From a checkpoint of a small text-conditioned image diffusion model: adamw at rate 0.0013.
Rows from block 2 of the denoiser of a small text-conditioned image diffusion model, named by matrix and row number. Rows with one number belong to one channel. Each number is 128 + 24 x the weight over its row's rms, rounded and kept within 0 to 255. All counts start at 0. Numbers have three digits each. After the name is the row's rms in percent of the matrix's.
After each channel's rows are labels from the 100 images, of 14848 (inputs lightly noised), where the channel reaches its highest value: "lies over" is the class under the peak. Only what is clearly more common there than usual is listed. The data: made-up waving flags. In brackets: how many of the 100, against the usual share in percent.
# convs0: first 3x3 conv (model.enc.1.0.convs.0.weight, 128x128x3x3, each kernel summed), inputs 0-63
# convs1: second 3x3 conv (model.enc.1.0.convs.1.weight, 128x128x3x3, transposed, each kernel summed), outputs 0-63

convs0.117 127:140135132130137143129133135116099121134143134126119129109131137149154127149076137136132130110132130123116158070109128127131134091145134095149111121116125139132029128154137098022152128131129082
convs1.117 089:149138164134129157110135138112144101136158120138098149155142139107137167114114122128128132128128127186112162141128140135129122126136080138128138128167134113128154129106106128065100132128120105
lies over: flag (71 vs 44.2)

convs0.69 127:117116145022142124149138136110140137093128124061133067101099142115138127142136092099170087133124128156140148097136115128128163066144156122140116152112117115112122150105099120117121134102133125
convs1.69 100:131132099140161138114202125145090113141160128130128145124138175135135146148122144158159138152120133140143144140128149123104093094124132143116124099125126125162132138122097122142067094106085128
lies over: flag (88 vs 44.2)

convs0.21 107:136139128080125106108108086128116128126128128106090147123122108123138135121132121116092124128146135139155110141128096093128106142101137168128112128098104101145176134093128115118129121064128113
convs1.21 088:162081116141121159148128124139121133109111128159128128128125148150146122142128137139100093082128126110108065124148122128121087113135129078135128128174174192121121123154128133144135125141139107
lies over: flag (78 vs 44.2)

convs0.30 119:135148128141169135116115139128146128125135136159128133071127128147102151135152153154112123134102096148132126169165160146128109178122133099124126116103128105128104140146124093135118147121128120
convs1.30 067:122128110079137128131128108183093128143137138116147131094142117063119146084105168064128128136119166137143154071128148131128128116091147128118105099119169128157173113076133081154089128171133109
lies over: emblem (34 vs 1.8)

convs0.32 093:099117142133125100125148151123144129099140123084111112104094112139062121065108120124147094149154169140116128121119127115128076132123121129091134136134138128129110128149144119102117128112128164
convs1.32 075:112128051128139159119145119118096119160172129111146133137174116148118133192108136135138166130136158198082145155106144128151146109117093128133149121141073098169177120142138116163142148097115132
lies over: emblem (66 vs 1.8)

convs0.37 109:131127152130082150147160112065119138131128102117078150126135128139142086143110131133120159148106172109134078118162113117141113132111134121132094094107142106143123158143074122123137136125145118
convs1.37 072:140128127147156174128139123098128138147123117135131128161160148147184108155139136159112148077128120098113137121110128144102123128112115111158115101160128123150137112143169098128216098095126143
lies over: emblem (65 vs 1.8)

convs0.10 079:125149117129141128128068154147136136118115128121123136124128147122180106147144134114159137123117128128138255138079107127128120136146122112148112153135111065137154150129105126128097123128102089
convs1.10 128:123117050111139108120109149101128118125144156116116130157149134117106101125146143147125174143128134188096184085133132123109120134088122055156120119111135149122171121113105063128124127122116110
lies over: flag (76 vs 44.2)

convs0.115 126:146166128111133143089142093158134140098128170101094138123134142142133118123120123123135077130114166096095128153128128136128142128112140123133125087127135076128118180133160121170123133136134118
convs1.115 088:152112135133128149140128131105138122131126106147107150141112154128152104120152137140171116111128063125162156110146128128122100135181128128130138155167128138056119133109102098134100101120136147
lies over: flag (83 vs 44.2)

convs0.34 110:118123128127150118153128173122135153155109142115128135111128186116130100135150131114147113128156174122128139119126104188124145131128121131125137090128122128122187117105168138116155137134102115
convs1.34 098:123111115142128152091092080134107127125122095146134138125112147152158141133121123167142173128129109130143133130132128133121102147145121045152151139116088158077145125120106128136160114108126131
lies over: emblem (31 vs 1.8)

convs0.120 115:132139143158111132160163137150122147139121155119140143093106083101159129146112116094133097144128120075133177142122136159117128149101107134150144151118152132107143137111188116161072122147128132
convs1.120 086:100120118121121148136128083143133128099115128121168132108120147143108140117128135128179143151128145157119141109133144095121165116155108111091126109114133203138124132090079025138138114078097127
lies over: flag (90 vs 44.2)

convs0.15 090:134122129122143124128111121128101117114144125100133133143139108136160117095172088139149129123135134119146158129119128130145128021145122157158150122135141150134184130137128128095123136110122085
convs1.15 071:104148128139128140150134156162090116109119128126118126103135132143186161163138127101117113105136143139108110167134121122106107156109131119128114173128149115135155134128105075154110150117093114
lies over: flag (97 vs 44.2)

convs0.73 097:140130132135067114139148123139122121105160118085133135109138049147138124120084094137140128144094122097128089115142160114131111165144128069121128113150121141128149139134165180126052134110121110
convs1.73 063:096136163120101100183089144199128120113077145173121123117102128048101128119129139103128158107101121177149156131116157128141162114120114130086123085120132131152140098120090114097114125134128149
lies over: flag (70 vs 44.2); emblem (27 vs 1.8)

convs0.46 076:133145136093089114118126082122103124121118155119119097111128090135075091067114109117144106114136121147115128083108084151128114134076128117130142153088080089128152118107124113134128129109131164
convs1.46 097:119123106123134194123009150122128121123107150139163113108083120070110123170140123135140114096110137124138117139114128127111127142137145082128111152128138122106145085118139118119138162133180085
lies over: flag (71 vs 44.2)

convs0.126 093:134111163067104107100178148116132142128128090146115128146134116136089093114110103128118099151131047085175102101153132127143125150120133106099083170093121095147158146103128143105116125118150126
convs1.126 083:087134132116128113161134106207113130096100141124157135096095127128147135141082154128089136129114152125121151127139150128103158148130094117137128102121168129153124148128145024144094121121102128
lies over: flag (95 vs 44.2)

convs0.5 067:137097128145044115112140105108136142160128116102128135103108124103157122113135105121143114159145095136128173100105117141134099197125151152128156140032131143118137163102181120110138077128128105
convs1.5 096:103120128135156120120095119123096082126093149097128114137139128128096137142122142146123135128128135125121143115119121070110147075133146041134115124075153172104119128108104116115135133099128115
lies over: flag (84 vs 44.2)

convs0.88 098:144114142108133119065135099058127128128122115121119139114128087128042124119048087128139109150128122137128112076142136146133128157148139124128095121106111115128121128122128128112120128133128145
convs1.88 065:141162128115133157164150128145138125119114121143128128142106112128140158088148131126099128104128132106080135105117128138106093082091039128119114149148128143151135141147146119128130107138137123
lies over: pole (52 vs 1.2)

convs0.14 081:128129142114120121099118121116128139108146108112138128144128082158110104122005138142112122149128137128128130089128136129135139113128127076135107110120120117128088128142095115083112147128135128
convs1.14 087:122107112117103113122014140156122131142130164156122110100115121091151130138178128121100135105127125144128125175121128172111126090111128138132121129137114128086160114135123140148158132128159129
lies over: flag (74 vs 44.2)

convs0.23 143:118070123128111124128132116106128124101128142115074133128128115119122104128096076124128096101120128114061140109120116138118116089128128104117120104128127149093105115110138133132079128098123119
convs1.23 158:159141128132139056127156104120142093098116139138045138136108117176091116117122124107091174115131065104166138138143128172139157158156157141092146135153098144135117113124113186115157119121137095
lies over: backdrop (99 vs 52.8)

convs0.1 073:126121168135178118114109148078128162128128141147117140104111079110108133173131203116134128170139127103121129128087135136134121141166133149128082100133122114156099149104156139121101091119142126
convs1.1 105:135132117134129122120079162144106128141135193109131147128128123053080114116103153128172172141116147153133178103107140113110115115164123038101132098099132105117149108112143119124094103133108117
lies over: flag (78 vs 44.2)

convs0.29 107:109132108146070129169113133165119121120109092100135097112115100128131099128137134128124170133125102138142140116154149140145123151128110131139143165123125139133139128068119121141169128159128142
convs1.29 155:110128093123113132127074132117107134127112151132204142146107136090122128149119140141182107161125147124108161127122131100117150139129120076085148078073119162126136122118138109115112140100127125
lies over: flag (96 vs 44.2)

convs0.114 104:128129140031141138150142114142141130113143120109134121083123141128181118142111114138140121135128139107128180102139133117129128049135147101148097125119135110134104141169137121045148132111153125
convs1.114 078:124114125151139128138136128132120128163131107147122135126141126119142139065137133110128114133128128195095195071119129128068127123137146128114127090128153128120114152104133062210123096094107128
lies over: flag (88 vs 44.2)

convs0.11 077:136082103133140133187128166118121145111137156177147147112122125128116134098165126128160090128141128124128149040129119116128118130147134132136065117112119158130125143114140137115117139107135138
convs1.11 101:145135121115161141152186120149136123194128123117128128139141125153183154122120123121123133123114140128083133124122128127119118138128110132128120125134128128147159128139128091130028144142120123
lies over: flag (90 vs 44.2)

convs0.67 113:115142130098129158128157128158128135135146127117147098127137165119159130134062172123133137120134099144112123135104117099160128091110154158120113125133112094123091108137148128012198153104163127
convs1.67 077:127119109136141128139135122138146098138119152130123137098136105127125132181116158144146104149117175144102154123114156094124119156133103127134122106100125162126147146137111009138043113110128103
lies over: emblem (47 vs 1.8)

convs0.66 088:135081148154141130139155191187137123159112128118121146093125109119107145108095128106128104122128147117122191168140126154105179104151090187128106106116107148120115106114102130144111131160140128
convs1.66 109:133134075114152136103120093103116137103131111111110114127115138121123122105135125137069171158137120075114123083128150201097136147194147119066148139139088136181128114130131121126130106138116137
lies over: flag (94 vs 44.2)

convs0.89 078:136119128129129150137143143174113141128128112109114141115121165122116096148192150128153077130135135137140095203146130131128102105106143175141187118128163102119127128149095137154141104098138128
convs1.89 177:120108120124116185136100133113128116129126168128189111129134125065119117111108131145150132154128127121125186112135191120127128127212129032130128126128129139123132128133142030124112112126123121
lies over: emblem (31 vs 1.8)

convs0.92 066:102138104094142107126082122115119116131105128112140137144112157111137131101255110117104118116135119128128130226122126114128131127120116118123104121120131117130133133117117138154128128153091125
convs1.92 134:139116101123129167133074118151100116149199149119162129136158157126164113118121141120143107120133121129103152157143135106182129080077100083128150140114127125136104141136101083061099125123124114
lies over: flag (83 vs 44.2)

convs0.40 105:107078095118107129161144097080095104058107115105114124135128156116088143112134090118085101116140132155139088120089090102092112176110088128097111131122134097135148121121125109161094121107131124
convs1.40 109:106150108100141148124153085095125091117103131137086108077150095151150178119153142124156107114123134151133120140153121133152128133104129161174142147139124126162137128167115092136122108144146140
lies over: backdrop (84 vs 52.8)

convs0.68 100:169128136128129138131095122134115118121119128122161132116131103133128134100139134138137142139154128106121121133108108057149159130099156134120149145133138105171144148145170111134129110107136135
convs1.68 085:095121141136153178080111103151141135101118137152134135136105189142122144194106167146128147109128178128155137139155111133123172130124119106127153102119085173099128128147128108128095139128096108
lies over: emblem (71 vs 1.8)

convs0.122 093:155132136044117128100112128149128134129128083126133141128118070114162144106047094136135107154114132143128141135117165049128110076111127076153128136103143108128128172096128102114128135141134172
convs1.122 085:125104114153133102128060153120135082105112128128077092166111128090110140151167138111128122128128150128134119145157125189136112130178117094134136134139156192079152119103119110123103180128167108
lies over: flag (82 vs 44.2)

convs0.39 078:120121126132122128128128121114118128104120093120128156149135077145116115151128128122182165138175186141122067146115087082135106128118136105138113169097172170120095136147109152147123128097156131
convs1.39 083:119128101124128136080073106104114134121137136137132128143133170128167128130134128162133134092190160095128111101089136194116097130112135101151132128115104128129114111150159136129164110083128125
lies over: emblem (81 vs 1.8)

convs0.94 097:142139152140104117121141016069115092107097113134111117124136123128107142135099118127118123139099135137134101115132104137128117096128090111122166118134134136125167128139136128102122128120128153
convs1.94 085:125158124109169113108119147137092134091166125121134113135082120131159117098171144132128126101123137128145125112128128141113098128135156128165119132154122124151112150120092092114122111133140164
lies over: pole (26 vs 1.2)

convs0.48 081:119169118155121130128099150156161123149121097196154106120118154141145149122171142114107151085136128155113104101102128160097138157124130119110116128136128183120098117131128150136117102141124121
convs1.48 193:121123092127124154121060135140128107118115196135215114117089122095139115120143123139188123125128125131112126125123166141127135127144136029117118142113137122128122126121139058123129116143128135
lies over: flag (84 vs 44.2)

convs0.12 058:118154118099133122128093133128154120127119099164119107154131121120141128144045135119124110112117126136128088115131122122076157195151181144122102155153118171159131136123128136140131108129114180
convs1.12 176:137124137116079200134038109135137137141134177125166108133143132133139106163107131130161094147127120082144157140132154122150136106135123138114117144103134132121113079131138128096143128128150119
lies over: emblem (29 vs 1.8)

convs0.31 118:128128144112115130169116108095110122105128119102118144107134079137162128133164100133087120142089123158131108117114121166136022115134128126124117118135126166147149128103108107165203128120129117
convs1.31 088:122113121128182128149119117153115082128074113158118128122134128117131151106104160065102133130128137140143140140152135128112121128101148120114141120134137176123146114140145128128191152147134120
lies over: flag (92 vs 44.2)

convs0.91 085:112145118114102117128130109138093103117092125100128121128178148151113121133092111129110110120128117111135128075111143135147117010105140092089072139131134093119157090133089146100121129128105138
convs1.91 073:140162127141128155128123128128130135104112099154084101145109106179133165115140156132134090101121144139105139126131104128095095154111100136141127119166104121152128164100114128167045132159103118
lies over: pole (39 vs 1.2)

convs0.98 092:146134135105101125098101092153143128075139135113128108120131149141130095101141121126138139154126140128123114087116139098136121134112112132108103128109104135138087134136110122133132128082128141
convs1.98 058:152128125172103176136054114130127098113095128137150114164124133112128088161093137179128117099147121112142128137083149164121115138100112113147126141106134144120122060128144139112136111113152108
lies over: flag (74 vs 44.2)

convs0.76 078:128128109094156141156157112096115092039128163105127149138118133115096107100087110116114086137108096165092112116129136105135073087143128170139128135117127133143130107118121100076137128122119128
convs1.76 068:114107133118138096151136105154122138201129128106122128113133115102143160137116110109097105141119175117086140081128135139125123193098133111154122086118159172154128128137143128113148131149136133
lies over: flag (78 vs 44.2)

convs0.79 093:134128134118134127130156091097128129115133121120119110145133137128083126134177133135089128151073116121134134120120108102143048063128135069143156129128121152133074155140126119104123134112139139
convs1.79 071:179137119135164156186154176138083120131128138132135138138134101129143137152117138122101117110121163127112132110128142128095121137112136128109109109164171100158165130127191073171132164153137126
lies over: backdrop (93 vs 52.8)

convs0.51 106:089111119137128128137155118096111123112122139119128063164135178114106106125063137137128138122123121128109101128100109080114139141141101085113131144144128156082106128118091119087122099144128128
convs1.51 086:147164082084128128128128146123140121111106150139144085101127093108134145119126125128121144060128119107156128110128127131144121105105161144130118125135116104172114134111112101145140144115111136
lies over: flag (87 vs 44.2)

convs0.24 114:135132117145124106112116124172109134163141107150119109104142095135161131126158146128148121134109123132144110120122154144153129110114157109132155114131126124137170149153128130051095134122093075
convs1.24 077:116109133124144138167082148128060085122114166126128128112106138097171132128083164121128109145128116128146137107141168140107105137124139108113097161161117118135178122082141090173106132150127140
lies over: flag (71 vs 44.2)

convs0.59 110:127077109136116111144097087122123107065111120121119129121119148117133080125194088097089135127123123117131117168134112117070131179121135097133118123110140084128165128129074135106127095120125083
convs1.59 098:120122112139128132133128121098124139087079142159135100149163096148157131104154130147127108093128158042135111092101128143197131080087118120128113171158170151123092129187138104120170118153125165
lies over: backdrop (98 vs 52.8)

convs0.119 093:134136143114109137097172126086138140138128126160128122086134096141107127121157153147157154136118118096112137159160115101118080133117149176158171114128109114116090146149112128213148134124136211
convs1.119 084:100104135104141158136134128137115116126154128129150137117113135074128128158118147145119128128128150149082166119122159124115118091144141058094088074116156146101154107100120091097085161128120122
lies over: emblem (40 vs 1.8)

convs0.7 111:103116139150138083135148044105124103063114105119133138156131162155092163085128127134080125155123099107128107121129119134087117094115106141096131123148155150128129124111121159112138123099130151
convs1.7 105:130152131129138134117099155116144110064149143157102101079106107140114148121140133138128143104128119110142084171150129185109107102184138174165164157150100156148113123145105156098151095157145149
lies over: pole (53 vs 1.2)

convs0.64 100:138135148018115167123111094104119128155146146127128124128146112128161145165212133137149100130118147128127116116151113115135122093096153171132124107107100084133101178116136108184154134100147122
convs1.64 066:229102117116169191138137128131158128117115092114115149128128140155131147182119155094122134098138127127188157153136128128103104096153128128128132145136128146146128128145160128149131113096128119
lies over: flag (81 vs 44.2)

convs0.99 091:116128128113107071115129137124128124153128130130132142105128101140165073153110070101115103113144099172113183104119121113096113101120118099139132149085126151108128108103126162095128128167127107
convs1.99 111:091120149158143129108128085150116112141117144139128129121120169130171128087063119110112126144125150154103156119121187107122170142135146098114131138095130143126144139107116000154144112088085145
lies over: flag (84 vs 44.2)

convs0.111 130:133132117092126135180121124087117132068124141094128069128140131118107086136089090122143093119134128120115161126128128024132124112077121142133144131100136088111089128121133128101124135113124121
convs1.111 113:097122138136106157136072133146143128114129110134147134125081155136127133119133135134189169148131133086129128119130137108116126144104145128133155100102110183093121146112116082141088120151133108
lies over: flag (94 vs 44.2)

convs0.22 100:138128133124128123058128121114134114094149128114138060126122154128109139108083116128174116103112145113107122086135141118137168095105120160128145128120137104128060135135059121135085128115121128
convs1.22 081:099136121116163135145113137147135128122120111136128100122121144097156121128162152128172143128122133156180150161138153116128135124134127142123108128115101110139194202092136058133104128134142121
lies over: flag (99 vs 44.2)

convs0.123 095:122142120160086122113136077099101128096091129125077111143120118136082096128087113123115134102139151123112143120115105152157113148131134198106130096134112143150170128094083134128127142106132114
convs1.123 095:177134136135116120129128134142142107103103105123062133128126128119167100143149113104145113175148088117173165113138120140123134128190130122071146187168121115130102168114128128133157076125143132
lies over: flag (92 vs 44.2)

convs0.28 111:128124128096123116179084121108128128114128127094083143087128121128101110123122124128095120128144128128163082150103100128133120129120131136122118108098095076138161124128102088132112133121128114
convs1.28 134:139122130128121128150166118148151152127174112178132154180103134128160123098123085130097086107135123112077095097133124094148100114128121095123149126144120180142122102145130128129173097126154141
lies over: emblem (39 vs 1.8)

convs0.55 116:104128135134090120131116119088103108087068115105135120127149141124136127138078108122126119126139110118109090111110122102121091095142118076109136107144137137128120147138111167141079115115101152
convs1.55 078:161129130126125161128137122097160116114122128128120067090167113135104149084145146119114146074128133098160096123121122165145128128112156155143111123169097159160079128137104102138168118168124139
lies over: backdrop (100 vs 52.8)

convs0.25 103:135110143142128126078117086107138136122138145169128128116144128161099116134124144128123163136128149113128112134128094128133121162122114132128174088128123097156036154117098099152115150119128128
convs1.25 086:151133128105146137135122158163135128123123118136113128122128113137166128139138140126128128116148081139175144119128128136122096128098128093128104184182128097153210128128211088136138166128120135
lies over: flag (76 vs 44.2)

convs0.27 116:110122127114151145224120160150115135160122092134129067119125158104143128119125126122186145110104122145120141153150132090126134087112148128132108128120118055116095143121128118146177141122123128
convs1.27 147:118128144128125130139149114108123111106109128145158159114106146109111115140142131137190136166127136127146133118129127094118067129132116132118139118123101157138147164113105019134083145155128115
lies over: flag (92 vs 44.2)

convs0.85 089:121133159096089154125134125086099141157116101140097137161131128123151081131118109123137159089118151124117143066131128112141111141130136183137103159119128147138123128121109098088133142162128135
convs1.85 061:107152115169081127141095128144138128159143180138137094120160121074146152129122128107128105141136138078128139136124131128132128163109114121171114150119086137145119128098143116092124153109145096
lies over: flag (90 vs 44.2)

convs0.36 076:112128148128108093128122144109137162105109157134115112141139126146102137122101127120094122097125152113128202128128135138133141128111108141102124115098117140134111135109161137128128146137141128
convs1.36 114:123122104128163124113026100116128128123171140144174131140174136129163139124145135112168128128127135166105116128105123143121128132138114074150122144090110128119102096107148034122133128109113128
lies over: emblem (63 vs 1.8)

convs0.71 094:133158133103133116132182128123118151136128101103121107153128146127141116123111108108145071134107155128125171160117136111111119156116128209154155121126126142111109112118128107152156164112119117
convs1.71 100:128128121101120094131058128135116128143164189108165138097102128139142095147083137092138154125128138122113152127143153128115128128162148137126139132092137082134129094120124072130094106137117094
lies over: flag (71 vs 44.2)

convs0.104 101:142098119114171112108119108115136113158103128194138141151100098068111127085135073109113134117123128138137092150150128145115182105114151124145144104098148129115081115128158137129110120118157134
convs1.104 083:117099186128120148135093119111131134155139136100128099120128085118137118156137123127158079157128171101129150110152161128112120130141136105123101112128163099078147134117174072134108150116107125
lies over: flag (87 vs 44.2)

convs0.57 097:128143128080114111131135160126106114089120128096110128181133145112151133132161135123157126113135161139128102087103124129101098053116128111128153135143116159128177128121153121140118122102134105
convs1.57 069:125103110156183166137119151167128132138125152145128136132140118132133128105156141158131122087135186143141101149121123140102142128121092053140124127133126124127124122108139128140180146149128141
lies over: flag (70 vs 44.2)

convs0.112 101:132108128127128137136141155158120122174128148170103132123169105146142140138091145141139150128136154139076139125112108168126132160164132120115121089170134168115059128124157109119129128132136121
convs1.112 108:139135135117130128132128143132134115123108111146056138123095148142142138107142123122113154136128077111171195122158124152126132116139133101105153153157128081140122119119112128134110096150128109
lies over: flag (92 vs 44.2)

convs0.16 117:132173140144103093056140097085120117122108110114120135106106139109136162087146126117091121133134132132129116178116111085146128138109118132120154128120129127118174118142128137186135124100128111
convs1.16 081:137113102125119199102128118156118119071097139141150118146128128149144133164118179143156095115128133111097122139115128121139128126107144135138119102124128143135114135135084040128075135116121128
lies over: emblem (25 vs 1.8)